python train.py --model="sound classifier" --num_classes=20 --depths=[4, 9, 4] --widths=[128, 160, 192] --lr=0.0046 --grad_clip=0.5 --lr_schedule="linear"
Rows from block 6 of a small sound classifier, named by matrix and row number. Rows with one number belong to one channel. Each number is 128 + 24 x the weight over its row's rms, rounded and kept within 0 to 255. All counts start at 0. Numbers have three digits each.
After each channel's rows are labels from the 100 clips, of 14976, where the channel reaches its highest value: "top examples" is what is common among them. Only what is clearly more common there than usual is listed. The data: single notes of 20 synthesised instruments. In brackets: how many of the 100, against the usual share in percent.
# convs0: first width-5 conv (model.blocks.6.convs.0.weight, 160x160x5, each kernel summed), inputs 0-159
# convs1: second width-5 conv (model.blocks.6.convs.1.weight, 160x160x5, transposed, each kernel summed), outputs 0-159

convs0.156:133113110128131118107117124080076072116136079115139111099139141128137143126098107111126122133128125082130143137124084132124091152120130123118131126119136121126147096127117130102130158103086142074127131137145136105127133144136118121137125130121141137133072122104131047112067128117124092117139114110130053139131137125055040105128135147124134097144110140149110126118113130109126150120104105101110116126080132129093130142100136082119111135134114132124113090125130094100134084133071150
convs1.156:140117124133159126134140106110130126141124116112103147091140146173165114193136138140125143110181175133100116143150128150103122138133164133152140125133149151125130133136175135125105130112134175094179152141152116152158113131110121107151151145210141144173140144141150151120138124124142161132154118120135162126118113177102128128154132149152116143134118125142158166165156128135192131131113147157150182103160126154054148115130130134130120134144157149140148132137176149130132164129169083
top examples: white noise (31 vs 8.7)

convs0.93:133121124061111129125109109121083099124158155111112104154132116079153096117124128116154130105152116091105132109119098096133108136084144173104091126122090125123131125122119151159114126129164072116073078096113121129151106134112121117077112117130099079163127132151124139163130107129104160125148154071130109079113115146120116162109110110127147127148115140156150139127104080145165129070102172131084149116132118123126119099107150124108138132095121152106111087108105109101105110142135125
convs1.93:133121140134142121127131090159135082115137128123112152076116111165093111094162127139070135105144157141120112107127134129121127117090118140152126140128117142114122139156168088125148125134092127121178154147115049105114115130127144122140136126145109111109131149117134154116143116125142112123120107078117119155105124118136163109115178124105135136094117114102145150174157083180170150180096141166166148095165098090141114115117089148162175104104111134102110109144125131147124130080161143
top examples: white noise (50 vs 8.7); octave 6 (38 vs 13.7); clipping (33 vs 8.1); text has "clipped" (33 vs 8.1)

convs0.141:162088109109138130105139054109109130139130102126136138093059149135146118129115137153119152152099143104119135132151111139126148104099137052126151097116141119130134112152154104122146151116106129144147160158147148102112143141109123076126139127125140140122115134074142138148168087138104147123131090112130102136122156121112080083108113122119088093140089116135136095133147156135132153129145118112161141112099158097104132101082072100115097158116093128146149115093154119143126076111108157
convs1.141:151140154097133101157119080143119156134143130182073134145087128078108116113132143136120134153114156135117080189139129167105142116156153086155151146162116133127128152120116136138110137140153132118117131141126123124060125149056134093116174088134128142136134115125126135160132109135144131174177148133104158143181125129116129137144065107136149118104114086135125136144117143137113164126093130135133125134102127071129112128135129134150153100103125146156117117127173156090137101151157102
top examples: sine tone (57 vs 5.3); horn-like (28 vs 4.8)

convs0.39:112130114145106105134105091094106100142159103128143136114145124129146137139062175088133117129103090123145100099112104086105117170097132143086083116093107130054154109106087135106125111140113126083111102113129139110110123115145134112135110089145136111133101090103125112156108131117090143153150136129114110139109145139091098127122121153104124100166141103149047124129091146078162126106102127088129109101115150142126096122152114113148102118133134116127108129156132112075120101149124113
convs1.39:133124150113124101131156134152126115126122115125171136097178166140137197147092138155081095151130117125153127112153125096102118118136108133139113133076124119102149151148126098155144127123106140163141156115149148106130102119117088157142118142100141178080112097139128102173108159083142114147106084111139112128071126143128097117164153139134130157111105144137105115129148150138142133139126115124164128119125162153149105134150137101163149142110111016118153091134148146126141133134119142
top examples: reverberation (64 vs 34.9); text has "room" (64 vs 34.9); text has "reverberant" (64 vs 34.9); clipping (32 vs 8.1)

convs0.105:070143144133093114139094160089154136166127114120164130119169172141158189156094182086132142138095147118158123144076108127147143144143128167100112125107100146073073088143090117099134117142123157100114100124116165118139099137139145150154134156158116126132124128115133098116080138145126115131123111143093117130093128137119122115127145135132124119152118121119092119162114150084159123134107129130117129159115128158144133105166105129166095110142135119069122137148114137081170118148099132
convs1.105:120156126108136083130113107162134111106125118130151140156093162137172111122102177139123143200144109132169092119131129142141113087134153144113146135072168169112149140147116162121151150128094135162139140131142150134135139098107129106116131165109129126145119172109161096158155181105147170161146122104151150127131189150101127168152111104127112137116113132169123110159099146137144121116129152127140147103131161136137150153105107150136154122151134100063139189104112127119163117123137135
top examples: reverberation (79 vs 34.9); text has "room" (79 vs 34.9); text has "reverberant" (79 vs 34.9)

convs0.63:156120083153107124115105118082130108132145118135129122092115148134120164114106160102125135141117120103144108124134110112135147127066125119128125116132136105060163074126096137143127134100108137095126124124149114117129146106136125106158126132130115107124088133114145136125123097105099167084134094114155109091105138143108067124084132146115118097116075109134036098136127120085143138123143117133106135126107132103138142129100090057130105113152095131138087129147109115156134152160076132
convs1.63:148125167138073140123132179101143150058115140158112118116137126087094113188084133135139157107119142143107149101145134152130135141188129138120141117126129126150096106126109115123136064127095066130104119122163153127118168075132113163136127127085114127093149130130139120100131127108126122120104089129143156090126143153125062121122120148120149144113119118145110125103136123077085110102150105109103154173129081135114126136124161145135102096120129135180137118115151143131156140129130117
top examples: clipping (39 vs 8.1); text has "clipped" (39 vs 8.1)

convs0.6:160140127119114113132119116105084096140149108129116099111135110073112085129085126087093117135123118135106132104120127112110136136113163131100099079157094114064156115139104106142121150106123131097089094149108119117121097106141127147068107089131088087139112113115119127113114135124117144130139121052128133143126101147101093145125124113119144137126077077137085100130144126124165132100122158124153139146114117095146124122130086117108122171114157141141133068090124091113098140169137145
convs1.6:104132142141114110142134129132166150095105132117110156072149176191101096121075126132142123118116116142147121127118135167134133086117129134155145130129136113105082121157133107137159117113094103137172149126112122130175108104134110175136089142126088104078112160120133144135139136120121119107098044065124123131123153126139143099133202126142121139085090121113112098131145106117164131176093118137143130143128113149131135129115086137176161116137140118090118142115097134134124125125130132
top examples: white noise (60 vs 8.7); sine tone (46 vs 5.3)

convs0.75:096125120136135107131101169059120113130097112141135135123124167142116120146096133119141137096116138069129116145141081147174106138135127097155142112088136133122108078096141120097125137128084104073131120090151105100156102154114142154124141159137145105134095146131161089128084171118115086153137123147110103147132151132109094092136130154124110125127108124163152113115104119133122123146106090108102125112130139128116139110125098121120076084112165116085123111130136090095151077086092091
convs1.75:141108088116146154115110133119150118121074126108124149139166138127144166084167138152135139127147116128107178116106160120128148147110115146117128138109145118141144138150123126139115119063119114151102142128094168119134123121153119070147126141072154155152108124132106168172120156136092117158088094143100098075122088122140152131139166106117151147138116140110128141156173123152117116159148122142155157107157112159155163154052151128137148142121093124117172092155152132130127120148098152
top examples: reverberation (72 vs 34.9); text has "room" (72 vs 34.9); text has "reverberant" (72 vs 34.9); octave 6 (54 vs 13.7)

convs0.48:160125130118166123128169110116067091141137123118107113102103137082096067135112117149108140127135128096098157128167109149123113124112160096077105099160092109133172133135143128133133141095126119120102160119118136095108120105096119143065152102136075109134123135120096120165130136139141138168138134065137117107116116121121102120121107141115126127135113099190138075129137143144152153116110130125150134126126136067136115093073103106146118137092139127166117083124158114135112099139120116
convs1.48:116115099125113154146126129133145106086117142128136142102128146171114110119141109132135132136100113120142116148135125102163123107110080098156149128177108134093094133117130131130149135109156154140156139125119137132162086139111151177105114138128112115159181136140113159191126132129111106137104105031113121130173132125126155123120153139123117147085109115087089082104138148116142143154132154156172124145134154105077122147132055136155141124130175138108106109117106157161113125159130145
top examples: oboe-like (52 vs 4.8); mains hum (36 vs 8.6)

convs0.147:131126097147122103145121133103134114124126143141140099092137141166106111123084129110132146103084102137148143100105140101147138112091142120147144113064134118097115119133136101092139143131100061092153127156138133148144141153135110106136141101123138150139063150148148143165102125134104116120138111142117155123113123171108107129099149131125090091165112111134110078127163148101126146156065112044162151085120143165106155125134107078119109145159139122091119119139122114118125142165140137
convs1.147:092121116056118146128067147127148145137109124151089116160126157120133125111109130115177124120122066111108103090112125129132126142124131144131116158101110128143111132093097162096071136128142116141063078066148122124124158133105140090119116146115128082141148104116133108108123157130128119142145144140130132112142103138140112123100098118121124127159147142142128127148104108118103080070064136118054149106097093145123134146116139117136127098115099148104124152097144123100141145152127122
top examples: clipping (64 vs 8.1); text has "clipped" (64 vs 8.1)

convs0.131:172150106140102097116122100115145118128151086091157132096101143108123140136093158114097141153106110150157114127103121079097130139101154155114082108121076128092173097143086099111147078152110102126089118177107141113088132087132125102089080106137098128130112123092105122117128124117110127100123130076109121126112110145099093151107129128132101092147114128131072122126151156092136131126140135096161118111128139121113125094149116126153095188139130124145167095121129099112119105149124139
convs1.131:124133146110149126133137161126128174159142131112158119075146143163098111181157162133128113163106159105140110187146106155105098126165151154143114141137127145142153150135155094130161156136124162111163155127175117131155112164124117203133128158151148055149109150138139116112117150077144139133157113098146105151090162165119125097098137115106123139167112130130163137110128150151180136111140161101154152172157139135115123102142104099113125139133118137131116142107125126150134149142138150
top examples: reverberation (61 vs 34.9); text has "reverberant" (61 vs 34.9); sine tone (48 vs 5.3)

convs0.96:146149097144142142115137051112107108115162145110125108128113129098098078115123108132089097116130108128125106132139132118095137152080131125084093120135119127136167104103123148117110068143127113066117116100127114125106101062133118110133118106112097136129128106089114108106105113132097138098137123096136114063101085128099123139104120143132100110134120148143131079113070098118136134114130135135062119106111099093094110109123120119120083110131116139149125098134100128117098082134125105
convs1.96:112126127120138080117159144122142113134141134093164136105138120117120086105159105119092144114114144113110119137131133075136113148101090125145085092161096118126156124154134104164148115112127147112104133133110109117163104108122157121091091132135159182082164090159118134098126102129103121093093102081128127098113105094125159110075169101131148155100117137121122141144123071146141141099164147180128101102148141117111098088113117158126162126114143084148083100155129110114133133126145104
top examples: white noise (47 vs 8.7); pink noise (34 vs 8.7); octave 2 (31 vs 12.9)

convs0.73:122119192172130118116128118101158124212125132115139127130128141130101136221117187138099131114126184138141118152101135139115143141126137171111116134112123156140148120146144119138117143130119192111128130135118119129088104126149196122147119170210144107130153130105134121090139143204166141118138135132117145145135125136124120129118138141117130140161106142112139157203128139133129108154131129146129124111136108111118117110135149161152113130157134127144120117120157116119138122099141123
convs1.73:128174123082138127178136129113181126135124125160109114151100128124128132132132170080126154135161127134201103131087130140142095087129128175077185128113198163133130121117140128122142171131130142114128136117119120134141113089099127133093123167136123138134126174096172113138171121133131170139138128143137163148136133134133116164158092087130095127145141130116131133134076170142133121091141126142126121130109124157139138166099141129131154095177155136133126160094124133132170135134126093
top examples: decaying tone (96 vs 40.9); thin (high-pass) (42 vs 12.4); harpsichord-like (36 vs 5.1)

convs0.109:149128110126160137104139096094056110111148099102148096109111094086092123107135094140131118119133115100089117132157090149064097123097122127104088123168101130144157096132136142087151066120157104107115150105138120105128134076127112104109122113111095133114131142100102091125106103111120131118138137095123108087075098135088105134112120135103109110122115148148133091107110122134125125075135107142099108112107130121158106094105133113137084126101116133184131085141129138135128093147112130
convs1.109:072125152108133122143131149162124090155158125126127118102144113120142053098162130118099109137112129093119083171121114061143098138098102127148123133144117139086159138095106101146112122115138163111145122070096092158141109124100152147113118142132136170131182120139115148158124147125120123113099102069091113122145102086145137119103132125117150173152125123070082111150142120139142151150115147149115141098137115105116110132119143128122143122116174120108095090137110152147133123129159098
top examples: white noise (42 vs 8.7); clipping (32 vs 8.1); text has "clipped" (32 vs 8.1); pink noise (28 vs 8.7)

convs0.52:121076125142130144127120164102100150152119128135123118114149161156165158152119143130164143133131121070102134121111085143139136126138137112102134139100136139114047087153143144151142144083079139117142155109124162117155110118148142167129149163154126118140112153152138110141115157142142049141140122138128078135145166142102090127127156161112125115141117125166148132156117130127112158139095129106108148120108131139099140137084108124098133077145163141118082132119131101119178126132067143
convs1.52:127131095123095120102108114097120121149084120139094142146090101045136104079078101097150116124135146134123146149104119133124134113119129111134107133122100117132105110105086114108111122115132093140051090104092133070130156140120124097094140128168096112066104148124129137178128128142116122128108109121122156124115135118124123125121112128112126108114107118116145154130089112118103112101080128123077103135084117128125119098114159134098137051127128124129154106095139101118104125134127091
top examples: sine tone (37 vs 5.3); octave 6 (37 vs 13.7)

convs0.140:101153157163113115131132144135155154169134123113111124144147122118115164174086166092130103125098107146145131106085138131148158108149113144109094137103103148072135129100096107138095137149112168154113106114071137133119077107151163135122129150172118118102154113139098106095156146162144119147085144139109140149114123106148133127114141107156149151112131118074081135176131140102082104171119117132142107136140087140151100094170133185147130121137133112114144131148097145095154129105143130
convs1.140:125162113143128126134122119115172157143133150145135117144089124100117182126127142103127160143156134137179079143090150090141102077145120141097164145107181146117132110113107156113124125145136124136116138164092170135119145074121117107107097141139136175133111189094148153149146101108134144173150128125127135133101145124120116184135121066135110136104116103121151169128102182132112147144115146145160100101091136145183140160119137133125128118166125113145150137124113118150142112171117097
top examples: decaying tone (68 vs 40.9); muffled (low-pass) (29 vs 11.9); square lead (28 vs 5.2)

convs0.106:148149114121131169122112117120126091101152149135100110129149142113129107086137106119123101089110097145114069123164122103138147149078142153091087136096119124121136123076124158110091112149123080130098093079135098134126118113149094128129115140101088106153107123132139136138124100103083144104149123111147125070109126139112109141112098135134133111148099167164131096100105059119134103094116149114049144097117092110116123107146142087120147115118124128113149094132115127114144114123142091
convs1.106:137116136084134119119143118108149121145140126125149143059144119142112197098154117130051127105130144134128119100138140102108134132106122134141109120140124145137150125160142103132149094134099136156126138137131068081095098090114160108121112130119143160086168098127130122101125113115113121134111078123137130107091080108138163105144146120113144141095094112106117129171122095148155158120167129187141095093163136120149067115133123146151155108108123112141096080155145094123125133116126122
top examples: clipping (41 vs 8.1); text has "clipped" (41 vs 8.1); sine tone (33 vs 5.3)

convs0.85:157115129121129113119149087077119106168137106116141142082081160141118098166094149119109157124124130139150132139145133130093150146108140108147152116113131130109154071129116127092131120123107146079132136147143117097078121108124152099125136103160086141122105121091128124134121098166136143122129102098146123161102093122080086090115119149131103077134068159142116104165128145113134143122149141115132132112115144095099115115101090102116065143118101141140107076128139113128100082092101109
convs1.85:157142135109145097130139146126127171136124107133147146101145106138122091204165158124125173134128146108155122175139131113110126108138116142148150121206154156130144163119144117188126141102127185125158154127137134136146098142115143184120120119136151157155142150167132142113137119121116152115142087074102119122156128128129151083110136122100137176129128131126118133120141143138149136111169152156158131167136125136048107146104107131124153123116135119182081116138129122125148155150150128
top examples: oboe-like (36 vs 4.8); mains hum (30 vs 8.6)